{"time_shift_ms": 50, "encoder_inner_norm": false, "encoder_kernel_size": 7, "text_encoder_width": 256, "text_encoder_activation": "swiglu", "text_encoder_positions": "learned"}
Rows from block 10 of the audio encoder of a small contrastive audio-text model, named by matrix and row number. Rows with one number belong to one neuron. Each number is 500 + 50 x the weight over its row's rms, rounded and kept within 0 to 999. All counts start at 0. Numbers have three digits each.
After each neuron's rows are labels from the 100 clips, of 14848, where the neuron reaches its highest value: "lies over" is the class under the peak. Only what is clearly more common there than usual is listed. The data: single English command words and digits, spoken by a formant synthesiser in many voices.
# fc1: MLP up (encoder.blocks.10.mlp.fc1.weight, 768x256), inputs 0-85
# fc2: MLP down (encoder.blocks.10.mlp.fc2.weight, 256x768, transposed), outputs 0-85

fc1.141:446541525530465536450475452456557524464449514465491510453457564465487443486501521506489587497527472482502486500515435510472459482454406499556443619513497544585461494513466483536436493430528534486512514468477592530460508436567493479566496608587556504517495483
fc2.141:548456493552349502455384571580499472541534533469514493519464547486443478427494611484544549485553518508533427537512596448494504442509458500500450506479518463455432506477427486458469548516496487372484527512512472548521491517490518455437487499457462412447474491
lies over: /eɪ/

fc1.150:483472463546376565478542427477459523564487460487545444559434585513501428508639554491535505409498409457456506408493490485499544471547641501551516636512367528505551533480488417490443465518576544495481489478512499530365497462471460547510440468565501513578516500
fc2.150:488476522583408548477476493494525437492504520500479492497544411463484483494562569569489531506449514534506574475559496424555500444517602482550552505501555552495484495405363503403456539522505496464528530565462547531508558590461458430507442511519526424513464551
lies over: /eɪ/

fc1.415:566503466478547524511546455509536502527534484506627524585532548532556470489388436488435515559509508542488568516537451492534538477468570516504494427505497462361472473454556534538493512487433562507501456524555440550575434581487539442549487474464444496486404458
fc2.415:562525442536508486558552418475662443531552534491493478540490528515445546545414459567512482516492559511540579473629542518463486635497470591501424479536564618490540478454517567461557536434538602427518516498475464469531468489510541486519563457516434564457552535
lies over: /s/

fc1.120:509552479530656518506574434516548416430495491482542448470494512553510488405409475477472407539524545480501571498547589557528503417508491490458536529516473464444511491529429443563503515510453548500497566606503478628567469461482503590399598560580601560530480489
fc2.120:456525515535562538492557508472430528455503442534543438448519467446563574522496574449451455507562480527465505490472509504511527465469508524452506523460523456510490578529460524480547492468513457455537554436528490410477551518577475531412552504431517561550500520
lies over: silence

fc1.117:478431523492475437458522444471557511530472482441491446535441574384586533484499527371510538556509521620447532508450507450507557510516486524537628504481415526539496388496498465531476532494505497493461500488569484501489399471451525547553541528469530498420488537
fc2.117:501527523527458421489541515490497508460338513516499439529562454414515466576455500539439509547499532440560589506512502492385609456448572553475575485552502410451465468475397472542541582559528526428455570454510501512483469534458524376553509511477482663477595493
lies over: /ɹ/

fc1.17:496542554478534476493492449409441600569477509472503567482489528574486570540436517509464495545429552526480516451554567484493490513461529507447601640573497509487447538550469565494521518406531516525494574506461569501518570452541474537458463488473498566489507501
fc2.17:535572448501401436401511442479355535422444478499524520578424564489502500497382524429533485425609584519543472475480509530571493497424522565470532495388549468510536521525479620575502523679636520451431535424543541486469530351530464428465473447510436542517512498
lies over: /ɹ/

fc1.491:504425553532408499507432470485404479546553554392486542423424452437448480412424551458499569512531480612530401508505533497461449497492415454485515465531533477547520554497574468536483465435584617511481559480509571616548517464546521502554572557575479477500448498
fc2.491:550462450424451479457462707490534451599620538455432430542495470516532469430476491499463519472513518508464370536551554514471492509510454528540488519432560475396483443498512492527488543506488500397459484493554491541537486476468522442520488610467475413467451517
lies over: /oʊ/

fc1.760:497568525428504483489558453428469498549546558454521492451534517533549486472444476363482547474564446612483641559467540481527419532390569482443490596630488527511446510461437634481508520476513481447469564549505595495469445513437477524512442470520525449413486492
fc2.760:508504471457471397462505514449513502418360505492470581486432549556538540364487392482538505448545482489593509478465472499517541551437489516419515494342429520430567471565503533583602517536568536485487489509548529495478484412499549557523503491463472595514528535
lies over: /ɹ/; /l/

fc1.265:572494544414518420444541532514454491446422509471440470500597455413501502567423475529417440379482537501506478474525504511527589503522482469535550468467463492423548495559553505467489518495487544599404467515470540444589476563550542497504578564458568552520531566
fc2.265:470548541486541503500525650520521496470387472568487444461529409462477395542523554544464538525437554500552478523496431454427539476440496458592497489455528595491545450447450506592533499581438517424479521471419542419517488519446522412587578553502468527518598542
lies over: /oʊ/; /aɪ/

fc1.226:525556532536524450486523469580449570467524482580500390507483381498560525394514448482531478526484505530548407535523561533384480491427492508588476451463505463512481461416451537601502519471556517511508563562468519437487557549549516530536467523605495463401446519
fc2.226:572490436443418515448559508575556458492550539553455570503521507542562546559543517515519472555440526501490388479485440516493528389553487412488512420557494355460512456523539494485546434501481473546469453456490548429564495488471540474447513546497465530542516536
lies over: /ʌ/

fc1.0:494521474504412503458610456510571485520534532507486413504546522495485519471609409528441354532534470464489451495517479518486480476518438457526488458506487509491531437480546551486440558509464556388457591469420466404561494481494501454535618521541525441515477469
fc2.0:540458437476628498436576549509495563488540487457436528562520570557445467469554581459519550507500489496530478510512507525545477517571613478472495496540478418518578504569566491490410466515522499564495565512476487463528551464520515500534510503530469495539574485
lies over: /l/

fc1.370:485451565431464472489541519525519515395529438470466508438590511552616532449535535452478493399520601438523517436484522468486494377493498497503526490479533549463461500578550502474423523496543519502538542393519594452401461518595497493515569471485453541434498441
fc2.370:551465556495460540463499577540522490610405555484495524507523520443632505536543471556470466419433610496490511601476528523446484579522488515505559573503558519458480622531530465498468410398441527479501432558535514467477479497443528417464463534527538520537455497
lies over: /p/

fc1.323:526454544405497382493439487485540488486519402561467474406517475599389483552623441452471445504482561483485444448527551493361472466452486414543531515527500514494505437473529501504544491569494566520543507504367584470520449403507492529458546454447496456546583498
fc2.323:468529462461502472454502466527492495572539485494530478461507404483448514488507511432507515464494542503577449439551522513478445465390487450469445463574543447543485499403451540486547537451415530487587527494560552451492497553434500502494486550565538440493489514
lies over: /eɪ/

fc1.719:544568411544546534480529566501483523531502459462507452515520496471532575441449443483564492560419558588483391448560503542529528498427539424466486458515603444442511455477395486460486548507518543539475426521472513491590537451563556544641473467485481423507460510
fc2.719:409504508541528582534549571529435486519509504510462548545519403463541523453445486538505429577492623530484407527462568480501585458533460401496431555539431513557428487532535459523547511407546485462503454496583413574547523474547464502434468556468433486517439604
lies over: /u/; /t/

fc1.566:517557453451672489517487477491567536428537533451492477477474477559586482479417510521465477476563532498482532533548502538465518425499453532469534652551497563424514437461479435539520562501521542485554633547542495536593575502549527523511537609530576535501486484
fc2.566:470499514511511523509490528465402495490502482533557441447456494527553528515398549504464501518591492470476533487458439496534508487467462495473512503476577435592449576503509505428505462467532559531449503465523502456524581448562495527487537497435508601480490502
lies over: silence

fc1.505:525486494487478391516537532534545471432484433506546501384490448496508499541496458509507576514508486567540451409408481448497438456443473557532507470476511433424551388477525541519486576559522515490495544527490405516569554470458522490536492580409455534456474443
fc2.505:505511514537425519571501378460495446459671514428546564518470451530507554537490467521461550411502413512451489427448476497469485491466534570555428440522450572540546491510439522475532450403450460434440492480509476488568534517534524475540535511502435443535466556
lies over: /ʌ/

fc1.51:473450432483463544483555480466447583427518418516391505571523475500501582479494485479527459513547458548475387474470502500441487468550485419605504504573473450435512488431564518509496497486423469461466489504531430527419593521529541466534438432527446567409505449
fc2.51:507522508501469515500532577580487537537415513562544542536418508524464512503569488555494421508533533430489552493476518487550505508563490410568447497532453549547479524568652527521517560462542446631590422499526438450425484490572491394437520426488504470450404507
lies over: /l/; /t/

fc1.264:537501528418522378481583466535504479506511558445490448532575535483536490529377513537508481344527466537522440419504482506446524514478543525545564456451479502456515509506555534425468599489574490482426425512426521444555371503472542502452615493482531526448459565
fc2.264:508521407505449582539553617513457505521480538606542523546519447513505405432399521528461580509536527524535420503485456497516509374463422449552495438521558631572516482492517485520448488508469461436461426465563557481497479474516495510587514526445499487455532476
lies over: /aʊ/

fc1.103:395562537433666527536523466558485467443500502467476513526479595413525519463507548444553552563510474545467611518495548522438476364441508565489520503521431459494552520436426497518471539452489568531453468507542555472489400414474466529507441503525507515478433546
fc2.103:575487445485567467436545450467555447510341514548532469430473529423515521450467530446480567474466426552455522460551552548394505588403520539456541561498487589503532516509458497481613558506461563503505499470549533467492400469467557455475537507411456526513480578
lies over: silence

fc1.679:444557469461553509462405537514526520495567527510471415467515476523617487470343468514479467462508541473517499510534526548456480480521506504588547614601478509497486472555528453522487569475563505537460572523530506480559538478517552513567471526502578533486450517
fc2.679:479544566472473535542500562521504475484461444507478440482396487600487531485393450538489478540551597485447483495493455477527466489525486521481480529485553404541488604516511466466524522513500459594394545499574536476501541448512483499487494490460550453576556440
lies over: silence

fc1.174:488480600559455463553414508515434459449489516495582452542423513460524497506557493472417493517515511518498542387526520475495555380500527509475540532576470517502465519558398527558495443459540601475546554552491514453498472629385529474489511532508432498515547508
fc2.174:506457530542486427492486408561481533532660489507533496483572459491497523467402597501431451504480516447524537458422435542476467540541460490496525457494548494601496444502285547479554509594442399492478531457569521504502486589509495546489518525435495355558506452
lies over: /eɪ/; /oʊ/

fc1.542:529456477487517464511552513496594438560496552486538515543547533589602496439434479520460498567555493487483597508576485493503529539466544572512539494471498484495539487479483457481522558516426493492473430537530370470520420538424573422537494498480463446512498480
fc2.542:546501472546448468546593447453603439524513541461483466520483514524395520517334561511498500464476553531511562479524495513513465546529490590533401538590610618522488518558529469453566528516582524376534500467537555500564465531501544455496540436461443522510545474
lies over: /s/

fc1.33:449496403485446440475537468396464457405537527519437478592434484414493494550427569484510499480530533462554501490400483476473565552428586489485487520570511465474473554443539559419527457556472517477530488520440467548540438467492574527552503502626522553490498511
fc2.33:533544450541543565542478541479416463579623556526517469514488491546497395559489516485569464480473503527475482550473460491467545377490516524494494353516499511502515501528531428431511448417484473470492505467515444574505526483450483485500473464518552400567542474
lies over: /ʌ/

fc1.114:462513510524534493472582445507480410513460548440470536550529579387414490528515522393501520382476524576481564442524539529495550463531557511531518454396374479496539595443615474480532466554534506509488491489488568455541462374522483452510470515549468436563432517
fc2.114:475450559586464473485479444422489460513355541546440474519501402380513498545584540529440551464452495534558485397563463495407505542496512449527454531489393457456531477510460521535409500400541490492585487524478560510509590550484501506436504562474498527558501532
lies over: /v/; /ə/

fc1.354:490506497488480451517475373520480476526505548511447541477444481441545540440515457436553548530511577484498508494554492416523539453579513519456612523517346515485583451479528538445484464483555489551424565657543446479417528432437554495515530455603456461492500543
fc2.354:606488581562467583496553382561493459454559538456597420500591439471537545512493507563487529519539587482500558431496509461455489523501526504451564520483463512413496392563442540544460510593555543473511562432532504500462553502587538454496463475506456437444475488
lies over: /v/

fc1.461:615532489491329516461477447551474450439495487490523530458479494512523451527605458507535559512552507492484626469564504534420560493457549540515463452495519560494466507502536557593506580524571571435505511506445501377664573453470511479411567517554470553559468471
fc2.461:508472419454376408496554470493483508481650501530469530580544520485427546479512614538497534447433553551548511535426589555482503523481495509502454449464497511479497458528448548507483454493502522457462478495541520511607482488513459459500472530483492429581468473
lies over: /aʊ/

fc1.219:559505525470457473487589464554540561404473562418467458481565557518478570386479525439521414512537496563526454522499447522503454485478474407535476435504507460443467551461527551549446570497455490540432525502528527475427564581485479404496499520412527540448448507
fc2.219:603501513527547416471487579575528517629375477530425544447499499453534520444605499531450506452538502442504557570518473480434474511484505506568463520596552561568504416525484475512445462545512575531516475520582425501470491487526522457549501462499496522510476498
lies over: /ɔɪ/

fc1.727:561468523426453505529406448569420482394533524521526507435558494513511522482516497412488400453605652456493507467540435480479503427491483448489490458475505571426518502535503602521532518487465525443497479457538542508344548584498514487511524512547481582520496462
fc2.727:579510510509523415365484473622488521542393511520508488514519569417594426478547455524496471480451628477485430611397426466408484632507422515511549627573532533418554535518475492532506482494514536463520457472565503482451453453480566461441458491490529529526438471
lies over: /ɔɪ/

fc1.533:591455497430641489473448485503478479543553495531518585537482458591502523545467596568478545631499528471525596516513506588499449559557543571433531588623509451528428485423455515430542551472503571537395481544550448633504468498475478452472461560535538513478469491
fc2.533:471455532509558539451575584523396515421513424487504424520466457476562479543515442467437437480539487549412536531505518496501386447426509475531567487491593431512472575549528539393463429413504526497433427447464491604564591495450457459528553488535481458443537445
lies over: /l/

fc1.281:495529439525500507502530521523516534551524538396570475564539424569458522419507513460452421568518450623490423498521461502464484463519467505542521534556544472428493494481570509522505534534454494460524439412503492551509595509644527437544460436500387472558468435
fc2.281:478421432475479479504523591598491509476516444535524581479421493431496510426519402553433514544580437568470521444498516489476524527469450489458454622459545488528505501558479538431505518422543447478548458526508440545441615426492500513466488513540450515457480458
lies over: /ɔɪ/

fc1.671:501499493596424490566384480454518500499470508507516432492500461542503433422555467425484584602493479504527473432493498483455529396507521433516575536505508454546564482534428561536488454449510560440461569489470511518557460535544498501496407484547491412405475452
fc2.671:478443573617454483468472495492458480496704517470455481527505449493494409474323598522436530524470533487520471443472416482551422480533534398535536486556502500556509437490339584535649546496516465426450512456518482488497495580502510479430498552489521497497451509
lies over: /eɪ/; /oʊ/

fc1.442:593483517513336437450577468550512443418492418478498517399441435547528433519580460451501565420503477485518528427518521498486482602469523576501484531469501472472560559520612569531566512558516590414513432484462455495656494479492504538383549525464455616526545524
fc2.442:539480464505431436496455550456504474568637541500456574531526548499488472529512500475497466449483522519491504515445560525531476479440430551499412466521491538507511491475537573526531499551527500391483465483472518567589485520526493468480468532483497375538471473
lies over: /eɪ/

fc1.406:484594579440531509457420514448439590486479532560473529540438426551465515459497429566518519583552545545465327484466449472571478474476559602479480518482530539451448530548504480447571526506528451500506581590524495538489595516509418522530553475528603626423485433
fc2.406:511510521537457469462530493469434493505535475497490498466534510507553549528500548497430522510492527528549477460525471531568496463515583508539584525493505498541504470516451509428503493455486450489470564457495530501485518518585465446415523466509511557504510630
lies over: silence

fc1.157:516475433497442522469538470468449518456502552545424453531501466481573529509525453419482422613507525345502554549476381519533459506419549440545501414473495530414507559406555570519526422569489563409519404483479445538497577496476522503503444492512433587519547450
fc2.157:581500501509517489507469473474477487518580590630465536491522504438486457505583470502568444452427566554517515546531431486464546540546502515567542514555585470407481483545526491515552541405462491576554495508610483534451465495490544460496444432507486483476504358
lies over: /ɔɪ/; /aɪ/

fc1.544:473516393505276502468515441519474537458487487504480463510554518474708532509510453460530477524514575523460446484483488509512505478517489517460544425532490651552466482412510487518487538479491512424475449421531498487558467415551480490496518504416488502551489481
fc2.544:486441576510439381511579631498520481572588519461455551593426481390603532544521601580498482591535567513515525519402580428532621576476547524580598523640499427438487543507556488582535526522521422480435535500592502484496493504499504480419452476443510497550577502
lies over: /l/; /s/

fc1.447:506491501496561509421449430525437454499489468542553560449512402545572465514544531488382447456588612517612512532365495449510537411531490509480506380538515424471491481573489534452452530480500528471516606446549544445478498567568466512463538530532467579422462494
fc2.447:595473534482490529474475526584500473517471606470502463534544419458618515521483491538518490456453597541485512616534472444433509565495493546480578543526462480424513572441553576521462432485469532421480414512476539436528429563426555483509420488466553516590448483
lies over: /oʊ/

fc1.4:464597531508515462424500542503573582533539539470541533565535427416547493409464473470452532590454521586467442519511520500521489397449523565457464469471456546578458524558536551532538444505574521492478558503456494464570542481585441527463464536500489441438410510
fc2.4:470477472451489566508483542492507559448459515547482583492508433393526459502407498470552399561473596517575416409480493474534485455530499482489485463493431484471439409478486544551426517465529500475553450485573449488520487467519491479476475590458450460528463474
lies over: /aʊ/

fc1.229:530499372496468492493456497491420435484553545505489496525431455504537470574488555467544564484507536517523528508420458524451541523498594534485530401517514573449499527552536609530528418534524551506451492499541471480414486460509536523474466552624391508498555470
fc2.229:466539489448479490520534566495517517512478463468447561545560590617516478466533457519526587535442568485397556473476475530439429439541494506442566472508552553523495549577517505425417465502472461519570474452492482487396505445527462537394526570592554481560574437
lies over: /ʌ/

fc1.321:526492546460553540499537457495483453523480453516451530393484495473427498565624471525485519441454580473477433430542494524468442548515590447538436541630418468439504507485599572488521507462598521476439371496477517384484436389442509457429418493430538486497482482
fc2.321:466442491574551499488425430449382343480395530460531497446434462486395483525568570498406507431498531498497434520518468487474533464455500443536440507530460541438523507427403560482490524430494545464563506498538582546539530467468515404447470496524542579503482420
lies over: /u/

fc1.346:492527423481460430492534520453488464483544528500507472593419490446473515531458486476509492526507479431540579462348513568512602553466503541442506530502490383535548549483510517518501402499470463477536449522508473544527400497487559533564548535585471548452433559
fc2.346:499572475488595582578458539496434501521518460499554525553572505556474417492472509393550444518466490464523558513480459558502517431523544589438481436478514384481537520496549419439555475428486503509505476430501452543494514521493447503508467479570526526507559465
lies over: /ʌ/; /ɛ/

fc1.579:520615527513466533495525555518560406538454470428466515501547580554492476414471464511435512554525502560462621527549462559540477471551448463526478420607572433514515498530495517526512554488413466533483490502521495504525482527404512473499562513492428518582512489
fc2.579:542506506453443407516551447477549541519451502383476472536525546501461575476456431501531477464468502516513599555523419517505416613486555616584464531585534476472492495523522528432490482394528558508531514501563554499500453439506576507569504451475493508456510489
lies over: /aɪ/; /f/

fc1.593:488539460496516529445434435417604426500436498462506533553511405445423467520551473506569412516471501558462419528468490530486508538600618592475549501538511443506529443493528474438529548506471579541408479580538442438494502478462395581587483476543574618542459440
fc2.593:455512487484465528511544499499505482472516480516516502462505445538522536511501506491479540484476469492488524531524540484484507507496526483503483511448488501490518486510528523494534480523496498500484468469518529492506488542489480500494528494450532496515500531
lies over: silence

fc1.65:444532502419491428511510445446488547490425481450483559430507568493464556530540478435553544525620532484512418449458558490498519510512460504420572575494542448428592444395507441524494569491479501475426507590476525486484601515521413586565527496481556587464548405
fc2.65:495522483547463477522580508497462483497516459538525516455519437500582482527488506504477521475498480512492568552522551483476522474482488524475517509496489481484514450487524504482519478479522509504486484485543549493516548528506502516494527493494556557483504496
lies over: silence

fc1.567:615480445455463524514547543529516503468469513535511466365529477500514515484415530561542431488433499439556500427439509552488487606437528451547451443452538465477528373519516480553518525492500594574521543499470498500493555510495548460500570545460506501423482550
fc2.567:455482469489464543492495366469543474447581508492546531458513475527521511524403471538524463500518472469518462496456462446464490485484488525491465430472444588497553419482486480528573507441575545525436474474504564524508394538597542500560484534468539426580436514
lies over: /ʌ/

fc1.186:546536498442536480467462441548428484499509520498449545536525467420497484562535511434517491509461556478517568515531476598534571428593473455497471466446416565470470605509582598481494450500447579448526408491516513489518537567444555468503470547473511546506488529
fc2.186:568445447546514537398499495594451544501538539531519495462577453441540520536615545560391501419440532495543477448535534415478498559520504468554522553559506523531507486459422571516537556527519428569624504493560493539534545487512567514416470502463518474445522466
lies over: /ɔɪ/

fc1.603:563558502483566469519518498513486542531559499434507471457408528580607427468555506546419546579493470513581398525539557478542484530467422507493547522552472555515511505503579460500540502498473579431558399514429508511496539479604510486559548553484487632434475529
fc2.603:501510528573473509459494624498552462412423411545470525501508420526579502485488512539505415526554412439607575432507503495404427566456613479426520376494471507570453505529520568528491557521469477469483541537477486468456481456492519549590526437475529512553562538
lies over: /p/; /l/

fc1.401:474510538438645509519446413402536522509529501493474452481450574505553522442524490487420463537569561526480497419381510452491510427500488442421504424460479307515362505594521467506525516476451548547489515601516496460385408505593497567451482521446623536484509536
fc2.401:581451436486610543409491534579448391519403523473493450483513336588530560515535469599530452478517546488533514511538434455461604522500538525379465472486496544495461498482446530497498529431424514439446520467542492446572479477479554510469470517490499540536510530
lies over: /ɹ/

fc1.224:511448502522417467500509442568395469457505511534474489558565462404572515565577499392512531631475559501540536423502481560506503440499475416517532432419532530459470539537507593513534447501500571431559470523504480523600566580461574447498338523467435475498434433
fc2.224:562499496572474458484503475568441527531569493591453505494547466492507503481471514610453573432428539495602493485550486491491507568535391492543557535562583441521471537516459552525584525466549505542539438486575499539488520496493561455444419460492504532456524446
lies over: /aɪ/

fc1.399:552553523459443457475482528551464501473517568478556503526499529552522480460483480464534454520477603493492533509474466441485514519427504480536516447512553356547588542502413473528507457434476488482489510576521435441522570581482530484430447464451534527574503451
fc2.399:521542581455460338517448493534416509513368422470414475530490485429541475464493422469528498486571526466504512536452443510468536518446413538530458507549573502490512439532459444529507503550520557511506452539481429384480485488503571445530447468526502552573536457
lies over: /aɪ/

fc1.571:511472446472364457469510487539495457449479397575484555375492473533506455543597477464509562406489551470453563485509593539467488591499499515468463496581510546525419429522538528543560515542595551501594498435437484484564535467511517462350570485469452517527548500
fc2.571:529503452482378445487477502549497469535572456525503442483493475485490502508518586493522503396477525512481507519420577530501472461427452515511449485524472514476473473492484517575565504451528504416538490516581557524514519496453458456455460566499510393550494495
lies over: /eɪ/

fc1.625:542529583512565499467553561473493561523509589409539555446589567537596398483426554431448450533510531540522487478488516458438517501563513544470521543524419403482491544474606490468505480479513474455496455397441590566438542437546542391506505490512496490629469469
fc2.625:442440429493564542498539497458426497432392528511547545520435524424575531412499404520367512490498492551523475476463494576372523560450464483523471583459536481435535502515518502598391407433597468557518505504508548566511517463416544463517462508480523493465526471
lies over: /oʊ/

fc1.110:526579507465397484520589433508522501472467510497377468444550507453556511470530444478438414522521495468510633539502462510532504450592441476479563574538518534527449419454504602511428490496457509559436516478583529462512561487439537432583518533480501481485462501
fc2.110:558475515479503490503585535533502543463518521416473574516459541571540484471552505575496549546573457519563585599579473451509489581477630628510545602545456546482514551518486520537538422518551471553528572472597513555490575479542526462505521459470513457387608473
lies over: /s/; /ɹ/

fc1.568:534421506431470529499429543525560433521440423522447466505443442450533558476465488414555442537571527555559588479532518501493514532521468519516468380478474456559461503504529554428484448481563492656476565500451445535464506507558470406527485462453493545460452441
fc2.568:480513455519462501492484441588542577481506539500455593491500572550458533437306520589581492471496496480473516399555454493504401555512414526464474465457465514532465517482469416610467464442477447533537485464548518535497476477493466537549512548470485429499473464
lies over: /aʊ/

fc1.313:480407419482555484546502500436528554519550527576430501425532458553463557480536487435471474387504532561487452556460482481448488454471445445567436476483407489503509477478565557554455490457472515492492526536516499458371488635454487483511519496522475519405603513
fc2.313:491497505497518556406523556553453535529457520555632553529477528575454518514509504517520447476563584491517482498420514518514542535537589515464420485589474612481506503461652517509476563494483474565526467457583512472410471548573533505335539549452461432461480453
lies over: /ɹ/

fc1.552:437560531532528414529500564507553527548511554520516467484533515573608526427597534447520436626552557530488405554509592483365483542489478524518504483404397477551560450499516526547471410532548524508487573521487533446450463495505441502506510568514494410448487476
fc2.552:545481429467438521454557486582619502517411488594453566528505492540564451491552503483502478543555491555588353459505554550492470489521511487450488534489417383493517524593453568555494469490447449526513513433510446532512490473580511453318543532536451529521553534
lies over: /p/

fc1.175:466453458498542508466552533492534540536490492478497477512436540567544528423449436420451342492548534475516477520485530631533519496468528507476533496498499465585506431460536506436455535487469438508451493418471484522429497453493551441574523555484557472511479542
fc2.175:476460483553546443487575611411547495549487469519464508511547547597405453443441612530458569473555477447530499511516516472439457564541473565478460565544538568573530530560549540504555573468490534536470456553514407529524467413479572492542519531472537579590548482
lies over: /s/

fc1.432:544475426512572485511578480522500458591492488501518518464582442461564496452495498494446469491454550589500472408458501434539600456470396461512407536470498449500447500475598640530445500543523517540489497506462559490473452641608494459515503544439468540364446495
fc2.432:493498406470458534561402465505461445470452594520504546562487445496539479591431550420523408448443522497593443433468475433454467524520498496588503450489413573486548474436459544527482454509515468416504501463462514528493517554468479541495465563543475479553434522
lies over: /oʊ/

fc1.388:496523507518508529484516502498533502577489505480594432535557480537485548526599563478438553489513544581533531552462513540571479503552484456545480460519481452534532461436459491523451532535461485574499484467527407478483547500463453438542581541469504546579578461
fc2.388:526497520527494469480409617579489491502405385461535515483454448501503451454552446559511542535530521529439501556442464559487509521524411443581476534463548469511515538467356518482550486421383480444393517488486508436456502527477400402618426489487458549476520574
lies over: /p/

fc1.338:538514367416426475482599541513444480447489455575523500449398426449492487507376557596572477511483542525588441453427479525475552548406505475579425461492517434460512419423521558579524559555545558564532554466419516562511436514471566503480537566538469511401478539
fc2.338:512506451470437541584491340460483493450590537534528568494543522533483463533467499499566438511500510509538455460487489460405489460503480538510441380494422598509534444451531430461491439444519527494494461485503538571499446533549486454538495570484542391554444518
lies over: /ʌ/

fc1.49:415584576494435479490481528461520546421507463535529484469464565590600511482526499437531499542484507402499410500443480570514497465461551542502548409578429623546395479525508434505462480453565515500498519495458515496513619535588446490546504451474618623552574488
fc2.49:513500508480490558455479631415554488516445585569501480519411438385507525601553530535512478467491513576509547515443519433489511523510567491558584558477502546389506524598502447477509581550436525554472611535519445468469509447484652397473501448516527517553452476
lies over: /l/

fc1.741:478509578468593481510492485480554490486475484568475523445493532541510471585535565461453322481528506590512532476464442555536481555529561449532519566415487440460539466460494522460522486531447492536431450494400510466523416455526496503507421466485503581497580566
fc2.741:507485526462624571458494522516481551490479499532506514447553501513550504499501400465458463447474548418595534543535540396523504462468476553474513515454471483476508517529474521474469466503503447502425499494517464483555506560493491415556571548508438421487529430
lies over: /l/; /ŋ/

fc1.166:486479557486565517492581499458482443460454489480541507449461458509530490466449468488499454473610545509534599570517506477500498572514457557387454448520524520428528462514440556520476471527526496488557649462498538513557535553498484442429565626539533614459435453
fc2.166:427530468484535477508568578514538509514544418554480430465465508453578470535444555510419460450574481562404558520504559463560527453467429600506504438457518441473442492517467507548583508390540458478494506463571473449554543450492440522441544578446533562494446571
lies over: /u/